A small contrastive audio-text model, trained from scratch.
Training: soap at rate 0.0025, 15200 steps, batches of 256.
Data: trained on drum patterns on synthesised drum kits, 149.4 epochs.
Rows from block 3 of the audio encoder of a small contrastive audio-text model, named by matrix and row number. Rows with one number belong to one neuron. Each number is 500 + 50 x the weight over its row's rms, rounded and kept within 0 to 999. All counts start at 0. Numbers have three digits each.
After each neuron's rows are labels from the 100 clips, of 14848, where the neuron reaches its largest size: "top examples" is what is common among them. Only what is clearly more common there than usual is listed. The data: drum patterns on synthesised drum kits.
# gate: MLP gate (encoder.blocks.3.mlp.gate.weight, 576x192), inputs 0-95
# fc1: MLP up (encoder.blocks.3.mlp.fc1.weight, 576x192), inputs 0-95
# fc2: MLP down (encoder.blocks.3.mlp.fc2.weight, 192x576, transposed), outputs 0-95

gate.161:513492530512537540504426466566460388501503522515544530410527535515464559554541515514529469456557574521499497494395520487546483473431446525433491566478498551539547496600493422519527450479485509576396459505477492412433561455449414524479563496481492455466482486515559464501495503460519480564
fc1.161:492401566404507503499483658490526531490452478500520419546454553609502473447488484482432544431449493487435548475482474487551504474506458493623409430595551452422474425562527437512412508591510468478488467520478478504531462502599555576504426439440525551546548495525436522490553476521533486463
fc2.161:480545498479565541488553549497509505513544581493461496590512501561555467522556558487557506546560476468516537513510474511497626573478538466538498563501416487544571466430590476533482551481530532443473525578501524472506457404353529542502501477434497461545448465450545525472551487583514456522
top examples: crash cymbal

gate.94:513593540454389475540508476493370537404488542532451496503512430487509461441641483509577562397455476409559563526467494419535520597485558492411524427549417535458479481555487493472511521506524529520474549482482566486507478550550579528469564576572497505521535577443419498619503508457466503510
fc1.94:547504509540439480554489489421492534537460488510519443511548543484582576526442387540487518512577521532428532423495536397512538443516479510463572511438479482526458454517448574571465438459514422472450453547412463458497475557410426550532488475404499473453528509468555497477410493473376504414
fc2.94:434473576438513417536431462453480458437536527493533462429498536556536491470453445451502482495500508528512515507520455503609583547548593542402545485522489447575526534463512464446592388533479536575543490513461439552542468489571450557448437421542492537478547524513494458571422519492457472524
top examples: tempo: 90 to 100 bpm

gate.507:444558503545454596444536433501553490465543469494468480517519529507494557514575388432487520464529544402604526561586512497621448470509512487446549554425482493454578488566595540447432386477480494480424481536520463500527427523515536480618476549538504419502441496524386560542463542559469527519
fc1.507:404430504435528435583548479468500568500559531527528539448537515543479486481506534450495521464491507472504528464441565470576451452478502520475440531495597427536398452533554485502514539499452513513440450602506512472393559487398571412494435496502440584452586549440542445544562471501494508375
fc2.507:485402444527523569638457393459612517508522464584502476557509573469539444452494505554472556506442437458506523535435558633593476600508485498494534501492555483481552519513447554459527504557549490487518498532436451434484488557564440539449508524540547457524521480461583503514445488408533502502
top examples: dembow; four on the floor; tempo: 160 to 170 bpm

gate.324:514514479445509569478508476581374387448505519561405428457456484473456546404546549547580525425472555383586417534450419539498543437520575513534457443503483575541466431527511478426529529441472556478440554446492489510397484500441590423455620528520470506517525477444501497550460480508418440520
fc1.324:481458563476565512479421561530506503548502460483522498438504508493541572498410440532454472436505514617392520484516523552459430469447519514527445573474552594519442462482476443538477521449482488499467504588496472441515561449461476504446503448529564544608454440568548360462552505543576517493
fc2.324:581562461506523422546499472433569510521484553458524457533487546481480554511511594420528549589518520493593484563473544536567520567560512531492481458665530485532531535430536519479589458498492536529489528519425474538497552539644538555487451548576404547545579458474452501534446486470504477495
top examples: tempo: 90 to 100 bpm; half-time; pattern: bossa nova

gate.438:526521604471569459472568466584492457554426569555398523536476489497557499508493632521443476532445492416493429470524553534450480531515484528435527497455480520507461548500471531461509424391461469506471557463530479482508466503497493442534490665567488496521412493528536537573511547565519501507
fc1.438:479466573554556378499544507544508498529442424540503533457557566456440491530513461538491512515494500512482526534434487491479523500496486441435524536469506459469494540528445568458476487464484463534451504450400498545501498496468462483572558604461507439488455453524580540464514516450589446511
fc2.438:498404509503552466592536443554529585485467501546587445473514581429466484559437524497444512548551459532492585486480534538528509499491473522465556549386620470546410501488485565495544506391539542514542524482449470472542537567563401472549490512483483498480481607605483474455496572509553566495
top examples: crash cymbal; rimshot

gate.399:505550408464412564500503569489310427509478458466515529545566488500507520515528384528559495354523552454488553383462529560485561463441490522455541530501464504466500472504511476534568576488486467450503548531521579450509518564510451501466483484472500480519442585460513465410513533517461630419
fc1.399:457514435557466494513433531461472509562466485461602510512531442399571473490495406477481544412442570470478557422463492558468531485533456535649482557450488548551489429525487537521563488548452442454470540499435562545535475511499509500387465484542466507492465492417497571539460600468482538463
fc2.399:493475669501587432490510507500502590573539537434497513446512504472503524455523556448479436579457447448602543353454588479507455496482535496543468438565536516466601524537555567449543464539481527443454528511430526556475537482457580521480539447401463498482428527533510514488542498562482523544
top examples: high tom; one drop

gate.153:537586508479509542534421558556455533450521517481533557466414454508477471474525406462551481467495453557487568523583533560548500501570528433537468537469549552563477654482562545564420587416558463493491615497527538426518497424451580493516517457565577540514481529518533446488518419514512449401
fc1.153:409518539434537548463471534467501469490530553471403513539524513481453553442487474442528505567473517455494540504507503565480414545468459432474430576584461517422516556578405560491501510539418501515443486437561523553534510478562525548574560436471398553527474481505543534407401452471450490479
fc2.153:442550545550582430423587537423405434484445454488555451554449441464448507489509397484504469490523563531488570584538580495506513438509409539567618457477524503448514452567467527440455530463572492467525483494548386470477602581514529490565409546546513552564541480577493499472451485531494481460
top examples: clap; muffled (low-pass); rumble

gate.190:583493481395576354458625414587548518555502479492584496432521442559546518455488458437486527493491524521475471518525450362546608545541497443569541487485498536517515494517514512544536453442534423498507471536443522575448438562433456509438518552500500528558549498467500501487569520526476528546
fc1.190:384417492506537487534501464403417528477540455426506529506513506442517481454558521487490440460472504510480474509480558550517457455521523566515513475354519526455493458514415575506456439500507539487446594557592547429548568470486494483538487489488479470486497586478464543542617447538529501528
fc2.190:416534495532478496504458402409550563512537489406563524583534533503485437434558519600462521440471492533504522511411530607443544453536477445503437486472540519574484567479496485619490429569483488504537429540514455526589503523572519547540559450479425503474497509537468440527552469516483489528
top examples: white noise; quiet level

gate.418:450445479543479517448501517525441463553513504574501366544569498478431561492448581553405514510539485535506505486442525434479467553461496535553459407538476561532489457617510547511480491567539588474494522557561481588505484535494540486461485589466465560530587448486468534521579449485544498496
fc1.418:594460467469543500475577513599552602449502547478446527410545469491512467503544527552591476411634466616466512628459581493524439607469509520554398495513533532464535482539534471493501557551552513467483466598571429466482442524525535385563463568573488472424515546467461497484560409495496466495
fc2.418:503545568531547530415438556452527420563466467421475453523548498583445511520469450443445560561498517478571577432503418587501561448580562414464516621544312510520550455478501463521477498488556488421440476525474525452525527493507515542455455538516537542624398470568478461441504521410502471540
top examples: closed hi-hat

gate.564:507482423560414463394494591598480538497462468519453441488563565553441532460512517539585408474555505423521538505524479463467531522456432509437579454515442419481525548593562356506548453514423531532471586418557400529488425540498509484518473512519566470500502589419509558441533532473552529494
fc1.564:558530530485468503526423476574571474481486485477522423558472616533530429475552420494424530493513550557563511585451457500443564454403460650482589523447507473486577478531485458450537511552494436544468435504593506444500461583416574577544499412473388427588496484528433484464531534488436530552
fc2.564:560456539503491479444459465508619504472421517532484452598505487533449440513502472512442517437524526457519523475407535472521475536519482449474447545494538525491562533600570415522512470488457539482508474479550415515469573552490453524462436541467553486584502489523543555534523518523420538513
top examples: cowbell

gate.373:539451563516485547501515433455541518464529510577635521550499540454494497461545478481528476522545519519507481557593562459504528457584481333441500393491461503503468553474572449482512510533580481442503469471513421475487541594411527451534451486498496490473419519434580479513497499451484436473
fc1.373:426539511535525526521448469448461459499556570516406550490476512508429579471472572544487487411441510451594509479496448595482539477588503552535527449463517523507421557554448642476455458481536435478487490482499482486563448399486509482490488500546486418494524407556407447562529505512508534633
fc2.373:479422390422547544484520494521475486514540559503410531462532510489560547457536500630463453443383487528556474448481515531455464544541444531530588501394512458547338452648455524556512553472488607544515538580578537582533495466511520511541500489434488446505474477502459513520523449553498533480
top examples: clap; ride cymbal

gate.340:441526451560484490483557502492408479509503462523435530477512451441441481502569444489569549463490464557441476461466605522561545512529482542497499449502469585502435624544442533457489475549505525443412469486438570531488353444483539489506452479623412452462535507514560463464437482517541482459
fc1.340:462408444443479462560497572482436470567555442497413445522462497497380436560515434467522532455478573514431467468564581514507556517512485538448602481477578687537453573455486433454511500436526550546497490480453497475524457513494512480491502513479420466520537455433529456507541422559517511490
fc2.340:568615633441544451545495508515468514574520413507454453578493491554445538509553453495557435465531422604509462532518476545534522514512500444493496526491498484503538528510500404449423506463506479431494529459475559570450569465452479528488584483558581568559514578518561427503534527540519527576
top examples: clap; reverberation; text has "room"; text has "reverberant"

gate.42:551529472596560460487439451453531560458392458480517454399453522482465499408555496513515483442503501445530589433487486440447588549513539570507494584532472453445451507469502467578471505495526533444476420573479503473532453457531546560563440482487491456526464488556484475455550517523525589574
fc1.42:513480490490570525462485504538491517558511500532458520585367552488537627508479512501499497509466421455439528451542454482534525514511515461506481436531481484522640497571535479547380447604563546509496516555485377521534456427399492563569514455495558489526368470515500591515532523441536515562
fc2.42:419472477544472541590503398542517569476489541473442510510463577513552552499599542564531495515498451474524542497508517568480415456470493574462559620460457568553399514575494455532580446585466566534492409516511484525644478528530567509544503492482449445545419487453473473472440540556507474479
top examples: reverberation; text has "room"; text has "reverberant"

gate.187:481543478425444413510471493502429473517509495551526464511558526492499535519516537451629520427615373528500466365405541538494458521534474542518491539551420465463432558433405435429548530427510467472484464509421476471465450597459509449445553554519514485485491474547527533581544468509506544405
fc1.187:410514468595584484473503574518531602499470475503503496440513484559515470482459521470437465506396480540533488516471500459498523532460529438512458536471531472513456480444524500433453468540493574435538537520538535541550501535516467519463494521488482458496522522498420564457494516492473480591
fc2.187:520577383506563533472452469482448506395550486542465541524453604513509557521508485441471464555472570459367604559485487414512450553436526403440485468542442483502452478560557421517476471511516451451603529463537430414491514552555565542547463507464525476462563442534580453432496509473552485546
top examples: high tom; random hits

gate.448:581563479568498479520428426507524451466379383436514468504526463506539523470481421450561493458447513529540479481516521426527508560488438578447533520538525474546459513594532560443412427526458498493515472480508496529508470464513552438431599564411516520557491501559520506358518461437463596470
fc1.448:442524446465429504358455609474519481410384544521471470563504413439465476518492502509529409573493534430491597475494565479512555531550545481432474467448521512541464490492492508487519528550537454439488503547575463470422527512461463512486419481520462373574573470446497461504527512551538469496
fc2.448:502335432543442481488529505502481555509438363445559540515523472506473485468517527474562512499420535553455502528534486484445545423511456428556602466546400479488533498514476482472547573421466449515556569489459428514542495498539561545496534490532416492514493510635554501419447498486511489532
top examples: clap; reverberation; text has "reverberant"; white noise

gate.298:580499532431501507480430498482507484570579516541534415617517567547458550395462535534511457529478490491593482520511538451470497561565483480471601434500510547519471443527420508412504460472484483458467579411428488492489562451343596457577513411556484533510377502481472440495614526569515601505
fc1.298:484487480505511499492483494551508446527573577571456442446454587461451477539553483517372480402491537510542515511538529485445497475538558525468479488441534501537467532524484416550547427565652451565512556561563457507464485551464456498513486455470489533427440522372525458488493468499520460436
fc2.298:460441545541523467543566454503563508488443493553531545496454564514446396512588389494481553531496495421412589538527505526510503537575537556479485545438529513497512543476444529532501489520481487485582502529392471486570533528543516500511474566445404590578516467441459579470495587584515489454
top examples: ride cymbal

gate.351:506414580371536455457583506639569567403522519513598461527462572422489458387544484476514530434496480422523481472529507466607518513462521488556516543496494514472451480617630463497440522446526490394540432526492506436515472440528543441455494395479527544507496527545542545399514525543512535598
fc1.351:530522495428475464530506614508577614524515487588536489455563459558546496437499458489425429496542576561528537461455569467470474485579462493403497468550524545551577594489496468545471574455535469527455484515522439613521414568497476405458488446482500573465461529515443549390480483490484586474
fc2.351:549561494513420461443511477572341561491482459437562464551515550556526535476575538505472394464415472441502478528539445379532416474499500498438476516496485399515500500573492514589452495544492449389525510546449469569451473467514508491481571458507458517356523488464583517445496469464521542444
top examples: reverberation; text has "room"; text has "reverberant"; tempo: 140 to 150 bpm

gate.320:520505536455512519423529525496451524431499490393472516432529601507514515506481446469528431524536574440450519496439473488521466463547557537467516452432457499458450448500497439561585537470568480462513581425562499491465543592578488503458563453431465539483535575461398427528553499508511507512
fc1.320:657525531531466545423521514509474507436524425496443493535636554478448516454507504517505444524515529508471539462461545524582466504504534521447503467519541505505565572432484521480517504488526401494575418482473543448455544534518452451524466443509458492516547506495462467555529478563510517538
fc2.320:444410379508461421621584435589441506551506543523503485441409485505469496483506453425533372474555452426597556504413535556494444523440443454514505583536553475537508436489476450465496510523539499539453504472461450508498535656493508574521493439495553426435486473530552578427475452479525559395
top examples: ride cymbal; cowbell

gate.132:523424493451499423577438418519440495464463432455483482510490540442433511494507457416474502518433547546439384434562428490591540531484487507456544609536547521465556516514486613433509582453421485439513635473555542540468474484539573529543384481501542466530487547563505490607447461462483522557
fc1.132:547536519509462429416497545430531550436575614470518546499375530449532516487494534498438545521512519482515491477488515488533561586503453470474521490390434479499477538497507584513451509533542572469485549479566455485550527506531485581515560511523600504574491449581530408460580437430595554489
fc2.132:568702519535562571503461561428493580461536517455512503505480473429552410518477493507432522465501518551453471564509520514474618523415494488372473407442560450471499548509424470446501591481468489467530426508443463389479419544453516552510513489457456511539479532536476554531435543543442496451
top examples: rimshot

gate.407:504453547529523518525422500589469510511558598504489504468550540548506468476605535524432480422529413537536549469494561393542478530508512574408526423486525532623490541485489553457463483305470471452458507558580477494519416538501453480475531520456509452461453598547470533500553576431516479515
fc1.407:477441519509493526501547448622468492605466586420456505490479482431443495496553609393499583529598521454453450613431497475548474607546503486566408571521483489525511571579462494462565424522425466449540569535406494548439415530476444522502531554459462512542523467540557569508568547451465548569
fc2.407:553460545508459496348478504544511515489499492501428478493593530488438555501432420509529517454554505532463563448494403406502563506479533491570557447566448499519664443515542455526446537486530472525527500446502428610435559505510549497474464452502501576558515460457572526458509529455540566556
top examples: white noise

gate.223:544500485542460593506527501594460532532495465381563589461491536410601455440491542427451559508480528534478472499462497444533491470446493504603544500485531464528479529429554495490477524421556438598456455509512513476516535474407591519571394500522527509532462636511532460522491435505483522486
fc1.223:495483470461541523512504478437455491421509494686469416511475511486471520490495441587531433481588559536438528451614502597494461541458598477434438478546414563471528434498432608498542496567479563488454509491560474519562446526560443542491514458569528463509493483504498556538507429488537499462
fc2.223:615543492538544476472492510498437517415470627566460506412446443485428448462425566440489514493448450505507571467459439449553477552474507447501551487433480531492400639533546477537549538543513526510558541465493462523567450588510539508477417487530502471503435515580519555492466519463495520491
top examples: ride cymbal; half-time; tempo: 110 to 120 bpm

gate.258:508580510408570416550501434570527553427504518439416420597533552480536533459506494573575537521500545526429479454527512444501524456506488512486514515523413579579435509458530435409476517478496561522478455434454481426472546503582506556494423541426451417452557426540504483537457480480521582567
fc1.258:576476558487549554491509445583495469526551522538365525478431529425501433462551508506534547564537532426515375403531471418557538555476510542369518446490502508535420484457479535501445476490481526581455523425534530570509489400504497516370566522498540527489451436481430432564489492467435560522
fc2.258:517493424495427471458497545419511532540528521514525598480526502467559608416461533580489505521448407566549438534508506513467332473512556513472529548501463403475486438506543498565512446500402546458550524509579506500473620488543432531509488427431528530463493486527434509453490497615434549482
top examples: tempo: 90 to 100 bpm

gate.486:683588500608564543517417448530478494544495575423440478565519515512493545425529530450546498535524476583577513479481473498522571575561468504507509423462547470546566533571523614465511486583482485450460467606532447486548521512449577500462562510530537539414442592556498461479504518514486535484
fc1.486:474540516556463439409479507409466489538476523454567517505552585514543446450446567427462474551509400484485500462424463364493524523466533510532511420547445539496430559549534545570580452572477419534514484631549462502508536524508471429483467517486570415478458532543507527446508485458583513468
fc2.486:577317410550409475485555488435546418481380481524411520513453527457506517502483575554505461497548524540462494501406537458599558564522508469452482568487492431524487465502498516451474472513534444498522563473555482471555453522539518535536497549660452479401450553534491509541590546453546512539
top examples: reverberation; text has "room"; text has "reverberant"; rimshot

gate.81:525449586513498478542528425485470511614514461437522473613469550493473508472442549496524606499521545517562526511506492469532502470529495541543489485456511466526427567560554550479602443556467467571448574607410440502529593465472550548513552483550381418461470506471550461467502516427509479484
fc1.81:565540485554566485422512428515517474511507434501460432497504543457570562415511515476483490554448425578492559434472516535608556549508559482462565496488450495489571533557487527531517461579462484558636470446470513465533434502621549495534456576489448477544477452529491503499598477548588547537
fc2.81:494516463444492463530543427425533566473529538564510490418482529429576483449535563553483467429557478480469587572467471563491538506495554475528553563465532462558481536502520443471496526417438521498625459513499492456524510527487437551551531501527526487462452472564481520507481511526552558444
top examples: clap; tempo: 160 to 170 bpm

gate.158:429506539489470537520589413502469492507479496487442543494552528464575531488534464543474570492522500568531448529500653534525533500496555504443554444592496528543426546549472529444530555528481558516524459481443517480436491582510551419428572577493555452554497415552474508565537489459510567523
fc1.158:519547473436379501377437587507494469472531482542479521529440510503404453543505571513531463535513482476540441491520506482592508530471441547544489565417492487481547570519438409570495467492481501491485528531544558554509481471511475485466481464499496614538483476417549444508509444536453414507
fc2.158:538679508417469562468495523554517488583536488468447469571486495485480474458490476496552482467518444483548509491513496523568530514544458534473483493552487499475560579520489498503436514560467490477401491531449562458462388407486555462408558536460529525471396512475514494500538502448492550508
top examples: crash cymbal; tempo: 70 to 80 bpm

gate.47:433515456505531533555609488455428567523555523528539501434440504589507403499501394506457446427551477536447430465546527516424497558549507556585472501425566532463437486513577521503504525483523443453532492587442534499516485534530460443488570465589482506530494415533529503581498607547493507553
fc1.47:463582466542595452489503540499384484449504460578534497529454542526506400446540314474561476519544485554483443539581475552505457526577478489444488527546521538464467502429531450517474535483523514600546522590473514524484466566514537438482545528501500453552438503502506492560472612517539582521
fc2.47:552568376488487547476482502576561515373544552579561531488540510439470493566473574501477509480457515548501550544464432499557481578512464540485479466531355461467567525536586517464530501506516610510515503495502437545547530419500529505561451518534450461429483525473526503417576494447510494457
top examples: tempo: 90 to 100 bpm

gate.514:552536449509546446394562520554471547432415569527493450449514447406563505556498435540501520568509458565571521604534488463574580491439534450478539470453467580459545495489474530555506515558497408515449495589448527538453560442526521522561469517477430441493433515512546493565463472450489504523
fc1.514:474553495568436484466495550514516484448616459516382513505450471626539463502389499496508493366608495418473464393487516472459486419531452502630511514513509522480492429542493424526530612484540486470544561438513439439504479442510466537478588506490498499400514502413414495494536489471528489534
fc2.514:416484512531548451493509544481500567445445442485515472492494576379630516473705455516534448463490401481531523555527471525498506498463493472451476447523458499477482461578568527526507515515492483414453500524439557531494420477560449465500432519573374474562498479514407492577497508479529443518
top examples: quiet level; tempo: 160 to 170 bpm; bossa nova

gate.255:614514526493473581369486603517452535417479539446525492449434476485444417582500445517567449462390553489530500534517481442565573469433434429476527494483514463360462459530468492631472575517491495579450577539467487503487493505461458451583591460520541393538520490505437534470420462454403431555
fc1.255:553426521546574561420464592486510445444480484448499561508552480559468538510510541573508447413497468463524543530431503525474553464491534553477481438389494498526496513544496533480454497476477552473503474492499415572541454524371502529497582436489437450521540423453365544545542513555513475634
fc2.255:478494506494498473574507507375476514572479389447436481501501416547459477515521576499453438553473422434475512470548567513529523528474513489560499482446513488426517456470493529525437466497470490560548611529455429480543591491528483426471524481449425447549472562526451408451516469475443537558
top examples: dembow; tempo: 150 to 160 bpm

gate.333:484513569478519531506495545579444493491470468430468592530507496563456492463484470430543565379483448442515547556521548495495443509531380544613477542528557523445472469505568404461496512456638471397573460478577507446497578483425489512443520624463472459484578537505528434504557535471506543489
fc1.333:492491555476455469430462619469492454478474457569497459547458436453482454504462557489494530616517527509539452440499545530545503456454514462525503459439448562584487451477519543411518528495487434535474473550430402480601502564534517489519559458544376530536544490408394436624372480492492468437
fc2.333:488484421522490419564494482453495615523461478431483532608490560566511572472652557610488442444442513498526551466467462509484567378557463479495523500494520522526441632500575519543501477523527461418505514592519520547472451550458441476484450515488402582460436516507513380476546492496527483534
top examples: quiet level; white noise; pink noise

gate.445:434464574453543467494584486471502511427457488494560521477467578620564499495409464527577539476381436478495511512525502449453454540472572476589537502526519547460502482557512498517460483502473498405554421414484501483494584455430496494482515481524513463509529522562598530461552613550410518406
fc1.445:511530528467494582505483494484494464540598518570478499486382510439561450512492491509611593390483420498502472536541419483474475513449468490496566567439446535518485484549593439509520414532489392528559460476504461516505563449415514545459493555473592512500558589545501525502506438530437583492
fc2.445:548428518495509531489470457472512424365532508553497483422535426426515406542445467487459574522606493536505427488502565563530517476474545574563459465528499529506511344442474577429551518454468514592461521487438528478576586536511561524525560477518560517511519528447433548517452538473507476523
top examples: rumble

gate.251:492499547470507556492488543519459444480432513469462496472529552435450466559467475491434468501522626526435471544622470494499537482547478466411501511478435608399474515591505473474423568427469474508490435483560524468432514479536521491552518466532564521566593555508508472519485518417427488439
fc1.251:416509519510521521542510488562563489537519442492455542442526525509535536491458470520596451458539562456535472551611516507486497368495456501464485452472512448600449457520469422593541521389472495515602429459467554442385492545387494426494527606465556507447468470451575461573527494391538504499
fc2.251:552297435500487400522479497561498478540481567532571419582493552504504517487557547506559513544457548518479532463446492498451401560548538571526528510498485590512509483551547516503583515527457613460458517472513421543574519473503531556481424558517435569521577489442468581537514492576494507607
top examples: rimshot

gate.14:517498437396502531572524455466376495451511494545403441495476494553564412394560458467427518549470536497531534446452466447517482519538581567487498517475448498506514494559433423491493590403478564551567491412493531582499580479523564437500522592486541589476478632547576547541485463527536460527
fc1.14:469482486562461487473459537532504599533521504457564520493533514483546528572535450517581454557530484531428514483492517486465553563479454411541469516402555400464451528442538534562511426636495445531417474539536476503512431538493359577495442453479576544514547497536501398438541495529511483506
fc2.14:493532465467539455464494421433493495540516596438568486568522396496504560499453505470506453588470554532542533456513581506580493616498476546495550528532528546602465624468492430524576399498479573515467534438464549492513541445560491504551478479521459559512542546566537522549426502512479445511
top examples: tempo: 90 to 100 bpm; half-time

gate.301:569539462493536435554500492443462471437470610475461520485529438462552472573508508556472419498475416446426502423534538515597578499570452449488538560623387466534489484472566472498481462490437425523510544434482500425484415633532440518555435483552430429444497512490514497496520570539509412456
fc1.301:492559473451541487580463530507522554458571523531523442541486497548500493625510508516559503552437510482469485580571396390524480439513551589545593585440442403479506553392427493459463456531492475496493519535447479490476514483477461525481396587482562432452404548479572516479502490496470529579
fc2.301:488469511405495475509537587495430433531439505496543571571462516522526443580452467474558563477478486510464417500511521482493556510498559490510560507482461474492375555536444460433493518497471545473428502563501598457607557550474542480524468513422490576505515519411472534458517553470470548520
top examples: high tom; tempo: 160 to 170 bpm

gate.444:573434489473466529407565591515468464461554545502535489544496450535487515544526483452464461407568525502433499473600480578439376423558443431478424529516445453428538604493514503530517587501559585524522578472378587502560480559517507582544458451520547491508515485525508466545484527531423486425
fc1.444:374450548560459537488522524424545529432548455445484462454533478474617445482507482522539493547420535525562394455427460586424527502451569378519567539523454589359553495520529502496497493531540534546494514374530474558529497530476491517479398456489465487457441408497482490520557524482472528449
fc2.444:522521554498460563543535468482455461465629392537531549556453563430569574491517425424471497447583502422579511552489412505532418420526449492621451487513416447598463504493462452581427504528473529468499470534454553444530496584469524546484432544556522511628562520418482521475508492534530488505
top examples: ride cymbal

gate.136:523483442540525509463474487539450594567498504489480464517544536508531541478477545513557519378506426557534459566475484586458527468504421479523605482507455561580427440472507500463482461438482530574536574461551387512417568531459487506574474480384540417466677452564461500416490518548440502494
fc1.136:474498459477508526551446532542481607630468508525495424526514507513527516493499564555503523452506465546565493477444450488468491484552447497531562504464523595604451559471389407501541498392472524524549537453537378454466555567476451511603524485424539408419589448508458488495483431564490523482
fc2.136:496434631604491514532496491420596455410525488441527528533494460453519532549376453526444599473449519467462489493511519441506607422509454513497484541539484554526452443534475442416533398507552515486506541482513538441543468532544505496555523446587503512523439528426502556384468489382508480453
top examples: closed hi-hat

gate.133:481540504486484469428469519551517544470476500425430576490521565456405446501502542486432413479538522520424589463537484498548517546565565484574474485620495476524550527445494489515556603537548440540581485509518539444478473468386598368544443387520453529476447568451377510434452459432565507451
fc1.133:452468494504453520480489549562515483494506463497402586565470534487556485500618522467537486463456508476593426585418486481528523467460450493496476404498510462530506584495497453550465439537512533541434481442529540530482490404452625515454508365497488419572502551497433472390446444416590504506
fc2.133:518488548553454529525455509466543424503529422493440486504515512520535414539399509451594422508463435546537426565521512357547516543496470461493506459544443563496448584528492509583504425527452541418499502465501515433475533377431546497481468450555509443526475583517433509494464408417521547472
top examples: high tom

gate.174:435463497499636503492501482456465534438558537460437442514509507547509456439513449505534531545425406549513456366517492509504433443504511488497526497551528495527501416460506364467482572383473550551501499499513544488487594509482638465566486483516430425512532499565661496516444554507419539480
fc1.174:395468488459618423517536423507501527485485539481442515455444458582599412456509504484447486482443491523536497355500411464470435417548501493516498443471530458528464474503451460460534541465433499591526488448551500470566538531458563465513492521574461432482522494513602493407438671530414540490
fc2.174:510519466484453560553435518485548450397494529629418549482567519566476458498553556559428461571588562510558452567505377555557476498487373458486529531529485531521499471516533504409571601493488553487555460590498378547455461498486542492455475493557489452467436466460459514510611492469490536447
top examples: tempo: 90 to 100 bpm

gate.475:623553447529477515472447478594541471461503482482447477524492479499487545516576431527525500439517551520544494477465557588459534550543404511468391429468589484445609489525497471468424539484390573563474509451576449486532479517521502539581521495467526476545497499524508457442491447638453583530
fc1.475:497536493416402432448567482459456570391433477462530495502533526511532520559485518521472473440497531402439483496457533481501535464538506538460467439532428511487425539567528459518554551551456525491486528535652541463508471588520420494453494523439578498535493597564489454490493470436568518523
fc2.475:501428428607446473421560439543547500468469574511442513534497535448433458539470509572458543464568469510525499493445496458562500563471506433446468538562560437523451378540571474479577413475476458464478548444569522526579477560502463436485512570549609456404480495485538528499584535532571542512
top examples: cowbell

gate.341:513541533474592489436503532554488491495597572487493412576518447491512458604564516563596491502425478522499549517432560532450555614456540483433525613562495454530548562504449464548507476540537484487571559405510536490572530482399484460527559454499406423501546447523464492556599506476525539552
fc1.341:507461535443500511432520469470476597437417534548513483579477524446586516522491523459451584502564524471485478582538386540478516459528547481531459405571495430523482470562543511437501474548521507448424479469460463512519480420569506526468436462462485514449461435659502480555535442468605488452
fc2.341:518450501463401529524517444477580562493470494480518434485447529386525499518458554507538471530537440461413457548578498476490436456500520492507508524553473450576527489454540433468585482540507563415478516458547476519478478544461479567493464486488529470491545540485521506510586469472507480481
top examples: crash cymbal; thin (high-pass)

gate.424:489550451510442529407574501643421619564559483452478448488510455558505496549501463489544581474506581464553547549460539413449472580530442512496542491504493490459538545451481449494535496472552366469532519469527517525416516435427513430446478580558452519611501479575556470406487494571407543645
fc1.424:533518520441571481527569357573501495565502447494592549507529502555505449540503459498608565456442523449514440507480510438484574577444448439527483557519512514498528512573509463505538433459493458438514500482535559527477462487430483492517520549454579472455478513474534544544462493480483491530
fc2.424:518406566409522482471533503533460410495493514514508405449459465520462472537389448378431511517587460510527426534605505517618491542445544526524478526532427484481515415503440522493511529469416552582502500476476569460510536485524510557561535528446593376544546505430523587496427506434433513478
top examples: white noise